config.toml
arch = "uvit"
model = "image flow-matching model"
dataset = "rendered made-up planets"
train_examples = 97500
image_size = 48
horizontal_flip = false
conditioning = "none"
objective = "flow_matching"
cond_dim = 256
logit_normal_time = false
norm = "layernorm"
norm_position = "pre"
activation = "gelu"
mlp_ratio = 2
head_dim = 64
fused_qkv = true
qk_norm = true
parallel_block = false
inner_norm = false
patch_size = [6, 6]
layers = 12
width = 160
positions = "learned"
init = "trunc_normal_002"
residual_init = "zero_last"
optimizer = "nadamw"
lr = 0.0022
beta1 = 0.9
beta2 = 0.999
eps = 1e-08
steps = 11000
batch_size = 128
epochs = 14.4
lr_schedule = "cosine"
final_lr_fraction = 0
warmup_steps = 330
weight_decay = 0.2
Rows from block 3 of a small image flow-matching model, named by matrix and row number. Rows with one number belong to one neuron. Each number is 500 + 40 x the weight over its row's rms, rounded and kept within 0 to 999. All counts start at 0. Numbers have three digits each.
After each neuron's rows are labels from the 100 images, of 14976 (inputs lightly noised), where the neuron reaches its highest value: "strongest on" is what is common among them. Only what is clearly more common there than usual is listed. The data: rendered made-up planets.
# fc1: MLP up (model.blocks.3.mlp.fc1.weight, 320x160), inputs 54-107
# fc2: MLP down (model.blocks.3.mlp.fc2.weight, 160x320, transposed), outputs 54-107

fc1.135:591497464482505431508566465530426590500486488526490497472483486481506504387474529432511526514547492526497451516529510520515547487483520489450469555550522533498505
fc2.135:548483550469449437477512544499488587436476459559501503514513526450543502565454517392474531519452474443504496474458479485510472548491515428492530443561528513521534
strongest on: moons: zero

fc1.205:420557489502438578505457470549629473521506533514508521527487445561547572463477478473464467494505480482493597622494521510527485516436452524517457487452557545515569
fc2.205:474545542470489501519484504505508482530521526508435554496491552424487578489495467493478494501476479572485500499482544434520466532476479461543532448494539519481493
strongest on: polar caps; gibbous; ocean world; kind: lava world

fc1.224:450531470495496455469455486524535485509475558467460569433526515501479476472469512527445551499446558539527475488523518596496520543511501527508467476497459482495529
fc2.224:510451524518540550515515511472536484526486595483476512509450513534477602538465491554516512483535454542503549513433531487517539474513538532507575495472600541470513
strongest on: cloud-covered world

fc1.288:457501467509485498499477490518498520514439474560597467540523452499439489548552516506512481485537508469470537514496470401523510434477469457522550520528549524500517
fc2.288:480504544509457529460429538476549491436516562491463524495475490590544471456426465499517521517513482456466503475551525538476444553514587530492506496495485521529572
strongest on: ocean world; full

fc1.188:508543469508446460469490436530464530440502544500496533464483478519515520418548513525502477474568497526499470537523521514569495437427466503495466567484503620517530
fc2.188:528488542452491451507473572456444557513464477524532493510516538466542492552482478422500542513469520456473494428444481482466464511535535438461539441556509476527487
strongest on: moons: zero

fc1.65:428540475516430541501449480526652475518507571500523519531507469540531540513478485470480467459503455498487569579465516515521484495455427498518482490474578551520557
fc2.65:465532501528514523547450509512507463532516530469419535495487543418464583444513474521483468486481555574491524469521506450524463548518488510566532475501517531475461
strongest on: polar caps; gibbous; lava world

fc1.174:524568496505438505540593519486547545444484480538568462476513465501481493469514438529461451539469480475412470426576463506496510452508529448485558567500507492484532
fc2.174:525543433524512451569548540474447473554495545524520575503470566521531490499505425476531553508522497596499557560477559457516484477483460534488505512481572500548450
strongest on: cratered rock; lava world

fc1.11:509560490538429451543508466573485515542563549530500533518462514504446497426524475504521385459575485556531491478442509459594461472482508454523513542463545520459578
fc2.11:482526568508460473490465496523513555473468503529506478439496460529503446540481500489480498448495422488459521516564488466425492503508489423463560451510402569429586
strongest on: glowing rim; ocean world

fc1.85:571511471473477455469513515460478634513475509570528534502529474483537510555542554460537483445500513543519453525448473494507483496502456467503428532499521488508572
fc2.85:622493438528571463497549468539443518494553442477481550496471562485504499550503521409491485523524464517554492518359495475530515488442537506497510508492534541476497
strongest on: rings; half lit; cloud-covered world

fc1.114:512551461454484450462451524477554515556519515499448491521438466589476494505447470568523494441503507500572467465568484535436440489509506481406516437543555498425563
fc2.114:501455563535476496551495506570479511497475481535456534487503560455523521465497476462552573478507482516458523494474519474552535492452486576585408540466464412521543
strongest on: polar caps

fc1.89:515424594488552540502535434560575471483492577506521447540483446516461486566526553528573485507568481494530477548492538460469491536509462454461480509516538529531475
fc2.89:491516512452419526561463434555547496522480533491468586493505475512522564466522521471442462514498465578543593519449521557451507427498388533532487431461455536420484
strongest on: cracked ice world; half lit

fc1.67:515481511495468539530553408499486515450468619499494527485490456530539543413500481488527488539600496569473441530530496528552516484466507445440472532504508586527533
fc2.67:539534518467452450457475584470443534504489521518505514495505553482594504516477449431461532486488512490441500445430528493509463513492552491487506479536554472556458
strongest on: moons: one; lava world

fc1.101:488513477533565416479452477478510428470512488445510553403507527497482488501477467514479598540498489522551463465502509549472459558499495560528465475526457419469498
fc2.101:480441572468516485503469481481485445464463563506444475543482504520489540528466455571516490510522467502490532534457518524565550469500559476464593498492575573489539
strongest on: full; polar caps; cloud-covered world

fc1.233:448453464476464536504520511471542461525435541510597504580524417468514534497581490517529478531528509524468507500507443466570499453489514493497480508541576460533422
fc2.233:487555491530492513496491562470462583455470569550505505473526502526436499562446501573457596496463508455488457521504533495505398545550602480530497505467475565476564
strongest on: full; lava world; ocean world

fc1.98:499424533499500519475494412483530468442439517487554427594574407477533466507517485521564501435515498439481503566484445444495523511449485495445436559538529540525533
fc2.98:555557500490472516514513539503503561550540522520479606439444498526477557479412478484489494476503473575527569522528559472466483497504480496483535433468561466424539
strongest on: moons: three

fc1.51:480448511517553507481554416557502472513452534477456560474524461503521527468508475522479533530543484482535481594533542510462486519497511532519412521511518553551437
fc2.51:523489507491462448475456533480499549495493502491516437442508486529475522635537508520482485443486425457533496516446507474536506543482486470538545479482615489492595
strongest on: rings; polar caps; desert world

fc1.50:392430385537547538497479506531474483518521477503509552434520522493490482519515496492515593585510509500475524464534523463530451532445527488566451511448502535569455
fc2.50:562527517477565506488506479460478492475467504369526542513528500592526513501540463491478475470523466500496518486531457507448543471575480512473563437528524528489474
strongest on: lava world; full

fc1.43:491520512502495495479519513494476511476483560548453568474449465544491561509491476541449547571531503560475485508517575587512479449449539439471532521444468534546461
fc2.43:537555473470493506474513537517501556568525526444498499442450507593523499541488436523467520497508468529501503461525549528410516494531482503496523422425499428441465
strongest on: desert world; lava world

fc1.1:458424527490506546488498420518470478532506491440455451494523479518541546452542503552540510501513507503488476489548504467491571418519476524396459471554488513487499
fc2.1:525447568487419465509496493539534510491479402491477538519506527483566478545517522414534481505453487469509534514487475443533545551487445477547519421527522476493557
strongest on: moons: zero

fc1.63:441407469489474519473474472520535454490458545455545493504584466449565421529538488494511489388532581485555500504522479510529549534459464537454470500501507461509459
fc2.63:560558478476513511520526490439464535527487521471527600516492527527472601472482444460429425552480460533448541480447507530430477454491466458510544438457484508472466
strongest on: lava world

fc1.279:447458470464449524557503525483553447488435556506538453558567438447497580437529501481495387513517553527492486547539392518528514538534512513511470526545596497560450
fc2.279:536486519536592531503493568468425499527512465510505491419512528572476457538467526523484577512452523460509487524513518513450540515533534552465535466487487459487474
strongest on: rings

fc1.141:488550437543481526468441502475558455448499522481536482554499518546491524555527502615492440443498552494481504504490503476534397526491523506598521512397462567506516
fc2.141:473484507500561457468470523436400518569484428455559501497530543483476481491544515488534536580477533470464447409447489455521505412554498545538476487528414477551465
strongest on: glowing rim; half lit; cratered rock

fc1.275:455513456454491543509475547470498443420471527473536466522546504471477555498499520548515530529493526504451515526576472465545491502478539552559479474561554485546418
fc2.275:562502462497531510544454519478476519482494452522467496505491505561484473538511496484501476562505412530458501508516477441470481443456504435562492484497494520505524
strongest on: rings; ocean world

fc1.153:508519484467506527455517445546497518502498461443574456587536489481523433454512514511517471465554481469496460513558484427567502458494479540478471542534555483514472
fc2.153:527450459522477510509461509562552519404508469504475496453523467466467493491478539471483511468505479439515476528571443469532497539491516445546504497511480497550573
strongest on: moons: zero

fc1.186:513448526486449516480496439499544528448447458493577427519527450507507460526546505512561484489517488453499454463504437433534479432468486478457524564510476531486601
fc2.186:530493443514602483539495519449428487553544469499470501528489575504458469455500548517515485514483470500530498510542527456536501512475475586563495490515573504518460
strongest on: moons: three

fc1.274:397428450556443507492448454521559428484494586472526500448540486462521491497530509495518486457480579498577515537541501499558502500452476517523463491470492527485564
fc2.274:522535527464484511529535494455471535569477533479516585494467543508523625504435448480461467543477475547453554491400512488480489452520454491539562445460505516461478
strongest on: polar caps

fc1.100:563521485515543508522565450544491530516462557538495549491505453513455527441483502490483493486555470508546520587506497535441508518516533489525458557498524605504505
fc2.100:519485479450470444516536544485499601498491495541552460465519500501489511610483499498413512450442459471556489531405505487492524531501504503529539488473597452498514
strongest on: rings; cracked ice world

fc1.177:427494448510459443488440457533508487506473588483462592428523502467497476515552498490501473500505566513553473487474506535544491534466472515513459484464441476510527
fc2.177:521521521473521579510496501464501486534476529464514560470463539510505637519442453521439457524498467542473567493430512529438506461560502501513571428445508527419480
strongest on: glowing rim; lava world; desert world

fc1.71:514457500491452549469491441481545504470474525497552541553494460524535499540542507506565499469571480509484510487472474441517490445460472464477505522477492546528542
fc2.71:435516489518574534527475497502459486605529457493463486495481534472443531433507524535470452508471500524516516496535508514500497501539477634532484495520509485486421
strongest on: glowing rim; ocean world; gibbous

fc1.264:501514489517439394571541476511567488516467596464534545527551470464510502516491434482456441432524478564456518515468468522508524472535491429545540519510580504520456
fc2.264:440484450562491528475474499510597413450524527518528451521560449514449352457529533526523436433525514465549480528524472500528452556526548516471531536497499541501552
strongest on: ocean world

fc1.99:470469575463460569466493409559507512522428489540529521554486424539532558434488550509505485503515518506554496554506507511511508441490432504485468536493539549522552
fc2.99:510501472504548497489429581465536478431533502468454454519545520491432514572522509530527545476489475473494412492532512433531486555469542488582493462520578469557604
strongest on: polar caps; full; desert world

fc1.39:489486466514522484504515443460480518491447490541591498543518443503458460554547467496541499494530491471475461515463411444539505445447492459498501576505553527543549
fc2.39:582544523454462520511467559467490564501504547537473600463441495566573504474431479438510501522515478502500542501525547546477443542474516499506486439464538479492561
strongest on: lava world

fc1.131:466514470484514551552489504511549462459447555481516441554549495499453493492527535500582463499532519494489490542500471445548460512465521556565490468512566499553493
fc2.131:561478439477498508502462523432418526465503502524476536499441518568519492500467447517500507548496452520442536503554531506484448504472533449544476468475470516463476
strongest on: rings; ocean world

fc1.212:429492475476419508494489508535546437473494463444520489566528450487505523424512446507464396484476475529529472510535466449599519498519513529520510499513616495513512
fc2.212:546530410573517477478518547504495523478542511492521495433514490545445416469493521507476531437505480479484526519540489463478501462510538509447554535531495505542513
strongest on: ocean world

fc1.61:515552548495504457494505501518430433531535489522442472561467549546524461518462532506541575507486601526456495493488553506524521510486520515449559507446453508556489
fc2.61:512465431521502515498491498457534576412498480491445529488511505551450453451477541463530520497467478475518519491552482505475464587484437489560454464530514511517537
strongest on: half lit; cracked ice world

fc1.193:423431503504505542562475493496544439482445554512541440540558463544459451492537500570522470501504513478517525554537445470520501490484502518505491498504538587564454
fc2.193:549526482520497487454552584484494536468507497483484507424540486548470470491421486511393589488444511467501494510589479502468577504528538531474537468515522403547497
strongest on: gibbous; cracked ice world

fc1.254:444448486440493537556520516488518462467415549501519448540557417424521563426538534496501453518502595522494506504539408533523525506560538514497469515547558505506455
fc2.254:520480507520590586515515521497443468564513442510527523451521503554457461528517513489496511562482541503540516508468489545447531493536481553446523474484473472505430
strongest on: rings; crescent

fc1.319:530414532487493486466526472488466469483460517465507407555543432439525438481543479522574502379518553468504509508539425456500576532491515537392502530537516488514481
fc2.319:518523548444444549518525508505516492562513505547516597473458504513534576482413471481462480503479511541506604576505573548467467523484438515490498444438538485460472
strongest on: moons: three

fc1.45:534528561507494509500574491535520422586513471516461500476424526533539509479483512489477486505542540492447478436544496530497503490485561474424553444489480526475554
fc2.45:538480468521537485457501522527537584454491526536428487519543511515474458507452468456594608439457512528552526501577526481509530529504469514552445507455514465530530
strongest on: half lit; cratered rock

fc1.225:460532535401406481496548480522479555537423537536544576537519476493610534444504486489472500488460540437492529466485507509519524437462415458452470476472438554545505
fc2.225:525503481487544503504531411543513503508582462462439546530467550457436551545514518486508529514521487568550465505484524429536528500492459477604489489504477479419497
strongest on: ocean world; full

fc1.230:517444504513493468517560487535503492539548583514470520494454497508465474529530475516597488461577466557528488476460520447526533455473537427429518532478588524530551
fc2.230:382506561483479545566446471558615477535499483543456483488516488501479489500462545514496456481444424502510538549498499472433487504531419522578500410481475514433542
strongest on: glowing rim; ocean world

fc1.208:522486611501469458391527561420410534536494599554512475552469481453554523544478530484527559483511511479474466532440500502494503520509535474458473571495489512580430
fc2.208:489545512453404476500487476528506546519482519517483524455432457572508481485553435492500484469512421542516518513556506543491485471460423483516476452436495511446530
strongest on: half lit; rings

fc1.209:507521458555487509472497466463599479522514574424517509527522482425490529544524493517501446418497491539452483516439487499531437498513491470584515505470528532509491
fc2.209:401476494513519571567457512511466423549507454496507457483516528510466485460522515535532493500430585478502533476540444511488556462570478612534515485504453489479458
strongest on: half lit; ocean world

fc1.38:571481581475511442431572524498412530522525580498531527571458532385518480534449541477504544444525561490502473441444501480506535506510506449456484550487539505570430
fc2.38:448524471472452550601508497530487511481505530565414452419497458570466405484502496499533467448469490496510489563542471566442454553510482555526470437448507492496532
strongest on: half lit; ocean world

fc1.181:559473536509517508513545506578539570502451484493503405498476447478452498490453471498496454513470514488467503417604493490514579469495507472493560529501525503447536
fc2.181:442515451558467474541578526519470479517530568486494551468451544516498475496527457465548603448476509547531484591447471471557468477507478614552492554455555536582496
strongest on: cratered rock

fc1.206:402396458474459558518533515501538407467449516502564454576559452464507519483557482537545462522512522494494490533541427479552518488539498509502468509508559517507449
fc2.206:562536460471554515501534545453415545470484506479519570436547490581461492535494467529448548510473490490471509468541516503408483472532512510445511475508481522509487
strongest on: lava world; full

fc1.155:504534513486493509469547437500484511487496501460573447588541461455499424497504509521509469479546472500470436513529482431528503449528460508524493569513558496493445
fc2.155:497457439529469481499461514530593484412498523492480510482570456469474482472481537487481507440525502476562486538551452464540468548498536465538500483517503499551584
strongest on: ocean world

fc1.134:444487496488445549501442455529642437488491593479508513520491494517554509522510476460515482481512459504497549523469492491518492499485434494527477466490541540512570
fc2.134:486523499510532493511503508486474497544520510480488550531478528408477609407495488542457480500486538565501543477516510468518444510522476538545508483514502515492391
strongest on: polar caps; glowing rim

fc1.309:515490489482557424483470471463488439496525515402496577438527503491466488526502466546493579533517484515555436474483510540439461545525465540537462460549468424508438
fc2.309:483455566466477470535426471495511446467431532541491463530491483521529515538506478555492494491525478488518535533433512503543524532455533524527564485476568547497539
strongest on: glowing rim; polar caps; desert world

fc1.303:569512513451505500472507505504454543436479458505535493510538470499492510521521540507498504480519503463465470580573496461535530495449514504491417520558532477533477
fc2.303:451478537472427470506451452556545557457498476482464476518511507462529511523497507457487488502482435464490506487488482442497478472503435421597504468511458542490541
strongest on: rings

fc1.306:455450490489535483514508424529494461504455562474441571457570457459521575467485464510464532545525529555569467567499517567485482513532467545513384514521492556543442
fc2.306:499490536465469501495436535459516500505464502501515434501482509529505545604475507520518463496454476469492501528428495484538495540521488495550568468476605482467598
strongest on: polar caps; full; desert world

fc1.76:453425515539515513515466487494532442484454550500521389546554441484475484500537515540581474432488554444529573567532422414503510496458499540477477510547550582523514
fc2.76:595524489464489511487575556510472552540517475509467572478474521527499560463442484474429556530459510526525553529553515544491542483494467561491502447493533394503446
strongest on: cracked ice world

fc1.311:491485483502559565505571395505516492490476553492553475544494460488475517491499466524523489551581449506453477465474435485512465458481487436480500545498489511462498
fc2.311:558539490467419507518438526500528522492469574563527521499500432502514525405440499494471465433482457523526533564539496528510518532478419553560454537475573549497544
strongest on: desert world; gibbous

fc1.198:496538509463463508527566438492513520479447482535595455522535436528488515453506492517508437534515504516462447484546428470527464389504532462455540614501492586499557
fc2.198:536542421557542454525495570433477482525522521519517501527478576492511471488511482482536524518518496512467493541492553428552460527467526537514494523511589507557487
strongest on: cratered rock

fc1.184:490508510553506517469476537472482487514569559504480585488512472498558418494470472475533665468562519528502479459484521473472444475502495517491452489504479496544482
fc2.184:508495569432458457547408497510456501451392443539470454505501521526487485491468514476482437492486513477498506504527488542509562548485497508495488513503470497502497
strongest on: cloud-covered world

fc1.220:512527503496504523501590455480553516545528465495502460441496469515551512468542510537520468487500502454410483457563497508487479482441538502413541547473417549501518
fc2.220:545487441520514433488514563558448495567499532533481461477466534506472438553504500474533536466430574524559516530463482456542474516452454474537477517459541459491537
strongest on: cratered rock

fc1.253:430433546515489516521470497506558454523446497510554414543537438469440466489503458587498482454502504489450569498503486437498501486548475450528547514539570554487461
fc2.253:493489492555478507440509517531561471449526572472463485467547475497488449431431481501467532419499552461525481508530430522495505536545597566457540516518499490575505
strongest on: gibbous; cratered rock

fc1.9:494511400497415453536440519427515523493504528528492489521552507493510467453484505481603607547461445591434491535555506379467437526497490559504539518490516505554516
fc2.9:500484526460492481594540509549441507488470404471528580466507551501515506479503521476425438514539550470594495490507479558534505450459486456442491526478431525470491
strongest on: ocean world

fc1.265:490544499474500518509598502484531497500498523498538506471491514527509534475453442563505425498421503538474503480591508598483578470525552447429548491475513529433558
fc2.265:512471485597530462505552520515501488569534613506453527527460532523459494526489482481556587438541501565540493534431524411550495473487539555549494551510620503533471
strongest on: crescent; desert world

fc1.52:369435463554423477473445455515523440463486555479530456471572483464548435505538475515528496402478591458568486527567474489544539496463487535459487505504496533494545
fc2.52:537550508462511483522559506438445545559462499493556572528484511515513591520455474448458467567490459555440528490401499499468470424485481462511539471492503495485464
strongest on: crescent

fc1.204:493486526483417521536549493495549513498533427521522478528484440449498462429527516477509404536492467536421465494557454487496473424483544487452554481534548558510573
fc2.204:526452447513507482504516515524466538533487477459517550473541565549511454493527463469521641446461541497513550488576500459515548460501452533468456484450431412560494
strongest on: ocean world

fc1.259:341396475516511539505511482476517446485437506506578419526585436463512464486535489554547495490474524471484479493505403481550525463527482525481505554507522531503482
fc2.259:585538483460550505535535540443411527468462528505539591489526461576455516496475433493429538524531460502481501475541500514417440474507507486449534442508485537539470
strongest on: lava world; full

fc1.236:467602488541422522529524557469479510517536517535461543409438515496502539480525455489450507578431492518418460495518527534508463493471498449515513522443471485504478
fc2.236:600555477463507528504576523531457521569497528493532603469472543573544573514459445475422537517538509593528561470473592509465585424487486450490530465481540490425426
strongest on: desert world; half lit

fc1.139:490578515565462431501439544560509503468517479531421544441487484555533492452490545490471457516497509514576411491514524561549533532470501528536512509476481503529545
fc2.139:536490464492482522459510484522559502460459545489544506484494469577555541474432455560457523484536469536506547501568517556464539527531541521466502518480527505432485
strongest on: crescent; glowing rim

fc1.118:453518537532497458509431492518489486505530509561513448539473494531480444449549554533570449497572483475497475460539516431542508445479475487506534576511510611509528
fc2.118:476460464506442477499557499515463552443462439457486468433510549505486521516515489537460574500409525487494484455587432510461525511553554529483492502520410460436467
strongest on: moons: one

fc1.245:453447494560513494500440542503462429484491531457552533460535490455526433515536502498502554468518538436480501491514488458533527549462502509519466512503481499514444
fc2.245:522502439501530487474447499411439484451466492454457541493467510568468525478466452493490450477454464499516536505490463580448557472540499484512581431501520574561506
strongest on: glowing rim

fc1.143:443519448531556411450445475514525436488493523452451602409492509509467464483482520532482548527485516500545480467484535557494486548482500556519491461507434435501504
fc2.143:519437541499517550476452507452525483478466554478500485503468503497490618548462478547503500505512440493477553497454506512507538475529531501490575477470561553454546
strongest on: polar caps; full

fc1.117:468479446531491496468519439512530506528440530522667494544526443518515488518544484529485468479509476459463506542466429464537486398449481474485477565528582511511491
fc2.117:541556479492495559574451535478534523537526556508481543445457519591524500474394446503520485502485499525482514478577553522420501577496503515555531480436548482480544
strongest on: lava world

fc1.83:449429519533461511475458466499542445482463624449521461521557437461535483502540507516561468410490616468554526525526482475526524538466480537487483490494485520504520
fc2.83:512526540417442510539527513462469523585457480521536577513473498530535604498452448453469441528433485532465590536467491535455501446489405491513544433482530495473465
strongest on: polar caps

fc1.237:453448478414416542515519505513552410448467504520521496590542478475498525489562494498548437502541523525504521547511450491563513474539487532521484480507583481555452
fc2.237:574536470518528491534535539471411538495499501559493532402498530551456471543447454492467535502446485476446522511504530493431487505516521481460543503481508538498525
strongest on: full; lava world; ocean world

fc1.22:490507408523501571527491517465502484509496531503545565423523555529513472454422471483534609565554431483466505446504552442462428510485543513498502456511494516492505
fc2.22:461476558443534507561475479524402455591549465496440502526464520510505440522553491499442519514468562510521465465477483544498574446459479522509540476471423567478492
strongest on: full; ocean world

fc1.211:434443446426485528548498505489503449445463499502538453531533425504494479401549480522528438517525521480544491519568439484542542534507538547464458544532612507567467
fc2.211:571494438554607562511491556496499465510557457455473498432531540570409484516509505539469527503487515510528479543540530489472534527506516560505531462491539419503466
strongest on: crescent; cracked ice world

fc1.272:475519487474497485536525445513487535515389531562561504520544399537490497519532493558491471515547520522495454563480414492521459466457537502438463622442503602565525
fc2.272:560549437528527486488427568473435492453534517490478510447469527560512458482527487490496516530547465492458476455566561525524488540466569511501481510498525512573514
strongest on: full; cratered rock

fc1.263:475539476490513548489578503527530490496468549510555469464524479501455507442447476556505447500488521538468476476574500560515564477559558473466510518524539506448508
fc2.263:490494471582561459520548526493494493564520590510486503522422543509453508514516477492541559441544480557550487539404518450554500468503551566532525550485620518523482
strongest on: crescent; desert world

fc1.57:447441479506576502503543454533501462518464438450413495443500475507480485517486497550569613562498484500536470515578521449520479555479536515499471524472513498509477
fc2.57:571516500516511477446457507476502531452472559417526520447556444528465504561574475556504521444537473474470480452491499460510512537497454525534499490512551488520602
strongest on: rings; lava world; desert world

fc1.125:485466504566485523487529496474476485507488597541522462512474442436473547487492496469567519431520536463467517565476424489519526459495499479475496581497555554510497
fc2.125:538548510504456483495463499528468557514539485518441544376418504560504506477444481514430515460487412490522574569533538519453530486486432533518503438413513507412564
strongest on: desert world

fc1.24:486482519536522535516518458504553480470488615523557472547500443480456478556526518491577464464565499463495532562481455430493502469470452424498476505518582540515513
fc2.24:566527487502451521462530457562494550532539489538476527485444489501510559430470540488504486485497471527562559514536497529521580468494423579513475535488509508407494
strongest on: cracked ice world; half lit

fc1.247:451466448545501549512528442523507494512513558530523516425520431520486533505562486533519507436486514535513473605536471467533487463471522524544485523474580558462527
fc2.247:525531440490505463502486475481381561554480484521510489476523528492496542501538480489455564506480520495516477473432518485506496454509462490527464496476470531491411
strongest on: desert world; lava world